config.toml
targets = ["order", "mirror"]
activation = "hardswish"
init = "trunc_normal_002"
beta2 = 0.99
one_sided = true
Rows from block 24, named by matrix and row number. Rows with one number belong to one channel. Each number is 500 + 25 x the weight over its row's rms, rounded and kept within 0 to 999. All counts start at 0. Numbers have three digits each. After the name is the row's rms in percent of the matrix's.
# conv1: bottleneck pointwise conv (model.blocks.26.conv1.weight, 96x384x1x1), inputs 154-230
# conv2: growth 3x3 conv (model.blocks.26.conv2.weight, 24x96x3x3, transposed), outputs 16-23, a 3x3 kernel for each
conv1.38 110:586500500500500500500560443500500500522500500500500500471500500500500495525500613532523511500517500500500500500500462500500514500487492451500489571506503532500500500500467619500500500595500500500500500484500500500500500500494500500
conv2.38 110:500500500500506500539500476500500500419516500500392500500500500500500500490500500500500500500507500500500500500470500445590500499500500500500500500500500597500543500472500500495475500500500473521500493500500500500500
conv1.39 108:500500500540500500500500500509500500532500500500490500479466570500556500486500500538500500500500653500500500500500537542500613500500500500500500522427502542500500448500500500500500500500500566500537500500500500563441477500478500500
conv2.39 105:500532482500500535500476500500528504467500500500500500500500500500500465500500501500500500465498500539500475500500500498500500494500504500500500500511500500410500500484500408500500430500500500540500474497500500500500
conv1.40 063:500500500500500500500500494500392489500500563500500500500500500500500468405500500500500500500500500500478500500500500500450500500500500500525493500500500500500500500537523500500501500500500500588500500502500500500500514500500500500
conv2.40 094:500532500500479500562500500500500500500514500500498539416500500512500500595500500500500500466500500598500500500500500500500500500511500500500500500500500513500537500500398487500500500500500500500500500500500500500500
conv1.41 089:500558500500500500582500500577528500500500539500500425500500500500500500473433573500500500528544500500500500500500500500500500500500500500519500503500500500477500500500500500500500483500500500500510503500500444434500500505500500500
conv2.41 088:500500500500500537500500500500500512598500500500549500500500500500500500500478557530500475500512500566494500523469516538420500450561500500595537577500500500500500500500500500514500489500500500500430500532536432500564
conv1.42 114:500500500500497506525500500500500500500500500492500500500500504500500500538500500500500500500500500500512500475500500486485513500500474500500495500437521500502500500468472500438500500559500468437500500500500517567500500500522500500
conv2.42 080:500500500500500500609514500500500500423500500485500500500500500500532500537500500500500500475500500500500500500500500500500500500422500500485548500500500547500500444500500500478462560500500500545500500532500500500500
conv1.43 139:464500500500500500500498500500500500500499505488500500463500500500500522500500500500500514542470500469488500500520500461420558406496500454442504601503500532500500502493439500480538429545499508500500500500500500472500563500500504476
conv2.43 115:500500500500500500500500500567500523500500500500500500500500500500500500428502490500500500504487479455498500561500500500500500500500500492500540431500500500500504543500500500500500500523490545500500500500500599500431
conv1.44 087:500500500500500500500500500412499500500500500500500500500449500500501500502501500450507500500500552519500500500583500500500500500500455500500500500500541500534500500500447500500500500500500481500500500500500500500500500453522500505
conv2.44 101:607500520498500500500500490500500500500500500500500500500528479491504500500500493464500500500474500482551517500500496510490537500500500500516500500500498500473500500477500500500500500500500433500500500500500500454489
conv1.45 082:500500500500500500500500500500500500500500500500500500500500538500480500500473500500500523460500500453500500500500500500500500555536500500500500500500483500500500500500500500575500500500500500478500500504500500500500500500500500536
conv2.45 113:500520436500500500593432500508500500504506500500500500500500544456500447599500500500500500487500500584500439486500500512500500500500500469500500500500500562443500520500500500570528489500499479422500500553500500452543
conv1.46 101:472500526500500500500500500500500500503500500500574500500500500500500500495500500500505499500500500500492511500500459504493500500500508476507500500467500500500500500500500500500500500500500480500500495496500515500500500478500500500
conv2.46 098:500500500503500496500500500500500500500487500500500500500513529447500480599500500500500483500500500500507495500500500500500500500502500473500500500500500500411486500500500500500500500500500500421500500582500493500500
conv1.47 113:500500500500500500500500500495500500500500500500500500500500500500500500494500500516500500500566500500529500500500500500500500500493500499605500500513500488462486500521479511530465500500500485500500500500500500500500459471500500500
conv2.47 108:500453500500500500397500500500500500500500500542500500540500500500466500430539481473500500585520549500500500488500500500500500500500495500500500500500500426500483502500500500500500500500500500500500500500500500599500
conv1.48 109:500500523467500500500500500509500500500500516500500500530500500500500500500500500500500483503500533538465500500477500500500500500500500591427533500500529500464500507475453500544500500561500517591488500531500500461500500500500500500
conv2.48 107:500500500500500500492518500475449470564418500482545500500500500500500500488500500500500500458484500559529500500506500500447456500495500465505500501500548430584500500500500504500500500500500500500444500500526500500500
conv1.49 111:500500500500546500500500500495500500500500505595500500500500500500500500500500500501500510500500500500501500489521500515500500592500513500464500500500500500500428500500500500500501500500478500500500500573538519500500501500570506500
conv2.49 131:490500500500500467550502500500500500456550500500500500516500489500500500501489522526500484456500524532500482500515500500547500500461544461523500500500500500419500500500500500500500481500500423475500569494500431493500
conv1.50 088:500500500500441500500437500500500500500500505467500500500500500477500500500500500500500481500405500500500500500499500500500500500467500497474500500500496500476500487500461369479500490500505500500397500500500475500500500500500419500
conv2.50 068:500500500500500474500534572500491438500534500509500500500500498468500500581444500451500500500500500500531500500500435542500500500510500526500500500500500500500500500500500505500500435500462500500500500500500500490512
conv1.51 126:495500535500500513500508500500500500500500479500500500510500500520500512506500500540500500525500500474500500500477500500500500460500505500500500504510500500500500500500500489500500500500500536480500500533510488500500406500555500500
conv2.51 127:500500525489500500500500500500500475404500500483500500500500494500500500500500500493500500500500500456500500500500500500500500413482524500473500404527474569434500500500500500500500500500500500504500500556500521443500
conv1.52 116:500500484500518500500484500500500500506500500500500500443500500500506500500492481500500500480500509483561500500489500552528527500500561500461461500445534581443500500500500488500561500476462500555489500402500500523500500455500500468
conv2.52 108:500497512500500500551503500500500500416506500455485500500500500523500500500527500538500500500477500470500500500500499500500500439500583475500500466500513509500569488500500500500500500500500500500500480500500559478500
conv1.53 103:500546500500500500500524500500500500500500558500500500500500500500505500500500500500500500516478500500500510500521500500500500578500530500500479500500500482466500470552500500564500500431537500500500475500500512500500487500500500500
conv2.53 105:528500500500500500500538500500503500472500500553500507531500500500520500500500500500500500500500500439500519504514474500500511500500414532500526500571500500515500500500500500500500500500500500500500469500500590500500
conv1.54 079:500500500386500500500530500465500500500500537500500500534584523500471500500572617500500497500527587500500500500500545500500500500500500500500500510500500500500500500500490500500500414500500479500500485481500532500491500500492500500
conv2.54 091:500500500500500500543500500500500500500500500500500500500500500500500500500500500500500500500500500500500500500453492514500500511477500482500500500500513500500647500500500500496500459457500500496500479500500500500500
conv1.55 085:500500516475518500500500500500517510500500500500557500500495529500500500500500516500500501500500500500500500500500500500500500500500574500500500500500500500500500500474500500500423500495500453524565500545500500458486457500500459560
conv2.55 098:500500543502500500500500500500500500500500500500519500452500500564500457500448534500500500539464500453500546500500500500500540519500493500500500500500500559500500500500500500519521500500508500500500504500500481467500
conv1.56 053:460500500415500512500430500500595500482500500474500500500500500500499500500500500500500500500500500500489500444500473500500500500500500500500468503500500500500493500500524500500529500500500500500500500500500500500500500500500500500
conv2.56 089:500500500500500500513500500500500500500576500500434500500500500500500500525500500500500500500500500449500500551513500500500536500485500508500500500497500536483516500500421513500500500500500500500500500500500500500529
conv1.57 070:607500500500500500459500500500500459500500538500500473500500500500500500500500501500500463500500500488500500500500427500500500500500457500500500518500500500500500500500500500500500525500500500526500559529500500500500457485437420500
conv2.57 087:500538547500500526500500500499500500570500466491506500500500500500500500500500500455468500500500436452462548500500500500500500500512408485500491513500500500500500500500500503500500478500404500500500500500417500500500
conv1.58 108:429500500500500465500506500500500500500500526500500500500500500481500545500500500476500523500502460500500500500500571459476500530500500515556500500463500500500500500500500452549500479500500500500549500464500500484500498500500500500
conv2.58 101:500500465473508500500500500500500500500500500500500442534510535440500494546500500500500500500500453505500500517500500500500500519500500500500500500517500500500500500500500512500500585500500500438500460500500587457511
conv1.59 104:477470536500491500500483544500503562500500500500500537561537500532500512557477602500500500500500500500539525500554500500534500500500500500500500500500504540500500500500500500482500500488500515500500500500500500516500526500471500569
conv2.59 121:549488546444500500466500500500505500500501500500514485500558469561446500418500500490500552469458429465500547500500518530491500500500500500500500500500449500466500521500500496489500544500484500522500547474500500500500
conv1.60 124:500516500500500463500500514469500500500500500502513448500500471500462500500497500509501500500451500500450485505500500500500500476500453500500500500500473507500500500498478500432450500500500502500500500537377500500559500460483500500
conv2.60 116:500500389500500500525500500500521500500535500500436474500481440579479534500500500500500500500500500500500500500500500500500500500453540468500500500540500500503500500500500500500493483500536500500500528458500410561500
conv1.61 090:458500442500500500500500500571500500500500500397500500500527500500500500500488512500500500500500500500500500500487500500500500500500392476500500546500513500500500500500500500500523528500493500503500490500500475500500533512500500500
conv2.61 081:500498500500500500521500573500500500500608500511500549500500500500500500548500500500500500502521500500569500539500500500592500487499500500455500500553500471500500427500500500500500500500448461458500508500500500500500
conv1.62 080:482399500500500500500500500511536500483470500500500500500500500438508492500500500500500436500500407500500500500566500500485500500500524500500500500500500500500500474500500500500500500500500404500500500500500500431491500500500483500
conv2.62 093:500500500479500500562497500500500500488476500500500431500500500463500500486500500500500500500500500500558514500500500558500500500500500500548511506500500500414539500500509500500459532500500500500546540500488498446500
conv1.63 101:500500500500500526500500500500483500500500500510500481500500500500545500500500500500500540500500500500500500500500546500432500511546500500500500500500500458551500500500500502527500568501500500496527500500500500500500500500500500533
conv2.63 097:500500500500500500500500500500500500488500500500500500500500500600500446500500500500500500500500500500467500500500500530500500500500500500500500539500500500500596500500500500500482500500500500502596551458500355500500
conv1.64 122:500496500500500500500550500500500500541510500500500500577500500500500500500535500500500500500497500500500500500500500500429500500490500500568433530500500552491470456500500515500500501585500500500500455500500500550500500491529570442
conv2.64 102:500500502500500505553500500500500500500500460464500500504500549500500500496500500500571500500500432470500500593500464460578500456496500487475500500500504500500472500500500519500500500547500500578487500500463493486500
conv1.65 116:500500500457510500384500500500500500515499500500500500467500500500500504500500542500570605500500500500500500500500500500410500577500500551500479500472500500465500449500500500500500529486500500500500487500500500500562498500568500500
conv2.65 095:500500500478500443639500500500500500500500558500500500500492500452500500500491500500500500500500482500500500512500517500500500500500486500500500500492500500500456500500500500500500500500500500500500503500499500500500
conv1.66 128:500463479588539500424500500500500500500500500500512500500500500500488500500500500500500500496500475500539500500500480499500500546556453500451448500507500500500500500500500500554500500500500500500500500574559500500500500500583500504
conv2.66 101:510500500481500500493473500500500461453500500500500536513500500502500500500440473500500500467451500530500500500500500500576498502500500500500500500568500607500512500500500500500500512500500500500500472500450448477500
conv1.67 115:500500554500454500500500500500500500551500494500500500500500500500500518500500491498500500500500500500500500500500500516534466500542500488509500500500500500476500500536500432490485500375500500500513500458500500462540500500500500500
conv2.67 080:515500500500483500500390500500481500500500449500500500500500530500500500476487404500500500500450500500500541500518500500521500441500500500500466500509500500500500500500500500505474488525514500500500500500500522504500
conv1.68 071:600558541500500500500597500500500563500452500494500500500511500662500500500500500500500500500450500500500567500500469500500500500500500500500500500500496470500500500500500500529500527500500573523500500500500506500500500500495519431
conv2.68 082:500500500500490500560483500500500500500500500500500455500503548500500500451522500500500500500494500500500500500511467500500500495500500500496500500528500441523500500500500500500500500500425500500500500462500500500500
conv1.69 087:500500500500500488500500500500500480500500500500500500579500543500526500500500500500500509483500477525500500500500500500500500500490500517500500500581500500500500500500429500500500500460500500500500500500500484500500511594500500500
conv2.69 095:500523500585497561477500500500500500500500500500500500500510500500500500500500500500500450500500500500437500500500500500500500500471500500500504500432500461500507500500500540490500500503500507500500500500500500556500
conv1.70 097:500487483500500474500538500514500500500500500500431500500500500500493500493492500500500500500500500500500500500509500535500500500500500500548500500521500500500500500500500500503567500550500500500500596446500500500500500557500500500
conv2.70 108:500500500525500500500500500500500500500500500474566500500500500500500500549500500500500500500500500502462500500500500500500500500500500500500500500500500500500500500500500500594587513500500500500506538500500449566500
conv1.71 096:447500500500485500500500500500500500500537500500509425500500500445500500500500609500500500500500500500500500493520500496500500500468500500500417500500500500500500430500500500500420507500500500500500500500500500485500482500500500500
conv2.71 092:500500500500500492463500500500500500500500500500373500559529500500500500500500500487500500491500500540500500556500491500500527507461531500500500500500500633374500500500500500500500500500500500500500565500500500443500
conv1.72 073:515500500512500500513500500512500500500560500500500500500500500430500500483475500500500500500500562437500477500500500500500500500500500500500500500500500500545500454500500500500500500504570516500500500500500500500500476500500534500
conv2.72 080:500500500500500500500500500551500500500554500500500525500510500518481500541500500500500500500500500500500395500500500516500500500500500508505500500500500500500500500500376529500500500500426500494532500500434500500500
conv1.73 127:510500515500500482568500515511532509480500500500500500500471500500543500500500500498500500554500500500453500490500500467500500500500500500515500494486500500564489500508500500503500500500481500500534500531516500472500500500500500435
conv2.73 103:500500442509500500500500502500500500500595500500500500524501435569500524500500500500500500500500500501500500500500500500500500477500500478500500500500467500500500507500500500620500500500500500500500500500500499533500
conv1.74 079:444507500500488500500500500526500513500500500500500500500500454497500513471500500455500519500502500500500500500500474500500448542500500500500482500485510500500463514500500500436550509494385500500500440500500500500500500500500505500
conv2.74 092:498500591500500500541500500500500500500500500500500518500550500480500414539500535523500500500500500493500500500500530500500500500500500500464594500506500574476500500502470500392500500500500433398529527500515500495500
conv1.75 095:500500500500500500500486579435500517500500500518489500500500500500493500500500500500553518500515525500527518500500500500500500549500535500500514500540500481500500500500500500500500500558500500500500617500500500500500500500500500500
conv2.75 101:500489500500486505500500569500500362500500500500500500500500500500500500484500500500500500500500613500500500500500500500451500489500500500500500500500501444500454478440500500500500500500500500500500500500500500500500
conv1.76 091:491500500500483500500500546500500500500510500500500500500500500463500500500500620546497500500500511500487500523500500500500500500500500487521500500500504512500513500500500500500500500485500500500500480500500500500500551500500500500
conv2.76 101:500500500510500500520456500445461500500500500500500477500500500500500485500500500500500500500453500529491452457500500500500500500500500453562377500500549500500559500500500500500500500500500515500500500500500461500500
conv1.77 125:495550500500501526500500500509523500497500500546500500500555500500499581500500500549500500521500500500500500500500537500500500500500522500500500566500500500500500469500500500461500500500500500500504500500510500529500505500515500500
conv2.77 110:474500447500515500500500500467500500500489590521500459500500435518500500500500489500477510500599500500500500618466500500500483500500500485500500496500500500500500500500500500500500500500500500500500500500406500499517
conv1.78 126:500500482500500523500537462500573468500500511500505500506500490500500505500500517523500458543500500494500500500593500500500500500500500535500547500500500500454502500527497500500500500500500563484500595551500511526500473500499500500
conv2.78 109:460500445500500500409458500500500500500524500500500500500449538501500500500514500500500500500491492451500522500500500500500500497500521545500539500500500422500500525500500500500500500500500504500444500500586605500499